config.yaml
encoder_arch: "mobilenet_v1"
image_size: 64
encoder_activation: "elu"
encoder_depths: [5, 5, 5]
encoder_kernel_size: 3
encoder_widths: [80, 112, 176]
label_smoothing: 0.1
decoder_width: 256
decoder_norm_position: "pre"
decoder_qk_norm: false
decoder_parallel_block: false
lr_schedule: "cosine"
Rows from block 3 of the text decoder, named by matrix and row number. Rows with one number belong to one neuron. Each number is 128 + 24 x the weight over the matrix's rms, rounded and kept within 0 to 255. All counts start at 0. Numbers have three digits each.
# gate: MLP gate (decoder.blocks.3.mlp.gate.weight, 1024x256), inputs 0-85
# fc1: MLP up (decoder.blocks.3.mlp.fc1.weight, 1024x256), inputs 0-85
# fc2: MLP down (decoder.blocks.3.mlp.fc2.weight, 256x1024, transposed), outputs 0-85
gate.289:122144153102106115143134133152137129108111150122117122144146127127160154129126127129111147109144133140103105122129119123134111125132136160101138120123131153120134117108112132148131132120130123138131104119139103120115120110141102144136116147101094141141131160
gate.290:105116150086104141210148117135146109182124122142157148107145119110128148136134120126134109139141147131098148139129164138076096156116111126144160125144094118126108147143111100143162137133146139101098115084110144145124157121155105110123098122108139125134142109
gate.291:088146103124084135135111125156151121092114175096146132124127118148115111144187096108134138145124161134160102106124129108152148115077141158129117129162131156120122124137137105133154117136122121104132146120141134083153122100123113170145150111184158143096143171
gate.292:121112143104114116115104136122127139127121120110144135117127124140141141147140116161109146129134099131114125119111133098123132138135149128117129141154135109124124133150083120126118116136106139129137146112148118129125160132124139138122135111129138140123126130
gate.293:076138126018110182160100113134111129138109123165111057077159147140127121125152135189129139118151118132126150106107138162116083100110125119132096107088124124122127199082139108189120203066142163112122120148056146112095173103041183144167184108125085180182181120
gate.294:112151101146113113118131120125134114131132139132142139125129157131123102131121108143108140174103141153112140093147143114101091149178138138159116124160136153103113120115105111105124157142132162103179152112095117099142087157107157059128089108119118122126082108
gate.295:128147139132125123107118102118132119130161146113097143120115142140099139128113120132141149138117132151132101120140128112119103101140128112131125096174094134120136139116133122132132131121143133148139129125138116150145134129140137137144130128138139122123130132
gate.296:121126099160102130113113103164141134086146153114105121111084084124161126113151092130097128087129107143137103157132125132129146150129181118120081169166128118107143055129126093100127168097105083166105157117161155129138126106106101138157115126144126083104092154
gate.297:119150133152130123132141054136136187111104109152137127112127107125032137164113135133114154160105110123166130134108153183095147165112103153146133095181120185168123097113150114083085123132177185118095150088180065136147157158159125146070106180111144086116125089
gate.298:104132131095161094120067118126158094153142136116110123184137116158110124124128131067120137128073160131157102092122149091154124108096144134158126082114146151111095169124118110123115145098149166124104120155142168111177102172192110157172107092171169142121184128
fc1.289:138119105156118097126125147114103144120139125109141142133112141111129125130104129133122100137115144127139121142138120133129148145129146104125133133111124133100126151141145150099125088150129139123106120139124158138138130143135122140110108114128152136128100121
fc1.290:140151119110133137099124092143124133105120135093153117135122096139119124112147113127148117117181122100137158115138145128155159180120123160129147135131165117124132110116152125101138121110105108158118127155127131110124154156141085140126126161129121118070139142
fc1.291:079114110129076132125099144163092103102173118106152134130126128095125140136119134129194172110110106102081137121123101145143114143160076113135122130073102147119110105136082123134136149125116142147106082114143111127136133154128168087136132131139123155129115117
fc1.292:145134115128175133124120124106109138120161107150151094130114110120114119110155092103143128105141129125108129133134144145173137109084099127110122106139136115133126141167156134120129136113158124115102151132147145154127110114129137125097110132161137132117121114
fc1.293:077097083157110142160076080121058152130127141088038186110116131161184079158124161120148086123087150096140170127098113177096136162140137121136151142066121105094107146094168138129125175183167121103107113140096171161154164152132135112153113092107104107144152138
fc1.294:155096154148125104151149139138123135137126106131150101104147133103170115126119165114129096156135126135164149164125134109113112083174162124117129128102115177138116135135128150162124167179115091109141094142170121143096106135096134096127185093162095125116100122
fc1.295:085153118113136109130109111122115133218124147134126113141172102156113131115091156131125130124124118097130170113127160104157127121133141134093094105172105141106101115114126122141132136137149128122138119143130117135137164134097147093094121129114187098131115106
fc1.296:162124125139102178110139112143127100149074114081128141123144134145160109121130151167111167102095146145152136148124097104094132131152155146150090122114142110113108127136144088126156098157150132157173151121162116106161150101147128168111136178107118155193144144
fc1.297:189103133105145171129161210144117083158122151109134127143134180132097111083124105062130096105146136145053107094127091129118135090138135145132114176087132140132083159162100132116177126100117109153130118122121139141158125105138150103165129089185095120113150155
fc1.298:165130084119149175043101134095124118107081116161098142149081140172139142128217088133109130175098088097132152146123147109156151144048206084119102108106097178132089169073085148111124122175170140138162096148124124121160091140171116161132140129197155155146179126
fc2.289:121129149131110131107118138101108118143116144144121125134117092114144117101125138090125113120142152123148124138138133138143118116112132130107126130108127129111133131096132150130115114126108135130123132083121132142135144147124114140104097122108124141136119137
fc2.290:096132148149134136136131126140108110086116166095126099091092141126109150106150092124141180126139125138174138135145136122142135135154125139096126136168144160163112150135148065106123147157074152112133123147135102111121134159145136101137144141138111134118113068
fc2.291:121086109098082119132115147142097102121114096122134120106156140122147121122163154136149142142148148132118124126129126159120124162130103137124124113132131136117122127095118145088108139138109122132126099125112128100149125097122132099112145160159117120150110128
fc2.292:133130125094155126133102130145117140099135128119143102130115100115107134113122115113144126149130129127131131150145132135124141124107131115132118109146101110135141163129119132136115165118130137118144147120124141143127149142109140150126134140130152132126125139
fc2.293:128175092173096102153106183104059138147117122192174169183163162170070107175160162096119112150108142126116101144137181083124126163096141072100154110148126053180081136066127152080176123102124092135190126085161106137126125143174100151117066131171143083094160087
fc2.294:099112143143119148140137123146163167142145125144135130080123150151126112152133103181120119140133134146118127160124170124132084114122130136114146126128083142151130128154109115161119164164157161159112099143132116108128083102095150130087176105156139130082108144
fc2.295:113135130080134120140112126121156156164130170110172090131154083111159147131112133091116158128131098126132150133122114096140143143130132109123094098176131159114106120117137129130143172107152145131160124127121115143141155125126151126092112135134150126111098122
fc2.296:177130150112153059101155168121182126113132081117078104173109175125109135131161101123097146132114113133153169129155131113112112106164147102121172123097149127176163147129132104121124126103154113098146123145106159165141140081131143132120102148160143131180126166
fc2.297:136113113182154145119110113118064117177142124076129090100093118152091124100129048171083131189136116103107109147058116140117147138115093129164128164158142129136135129135178121119104155154066130134141136119185160145162145145135129091129144140139085158159128136
fc2.298:096178185113088089124114088144166132120123111134113114137142127078152116159155145137158141138154053166115233129128130071169141163073152099191124130072081120093127166142067090166109062144169083138123117216115155158082121157141095119088130143196153126117072145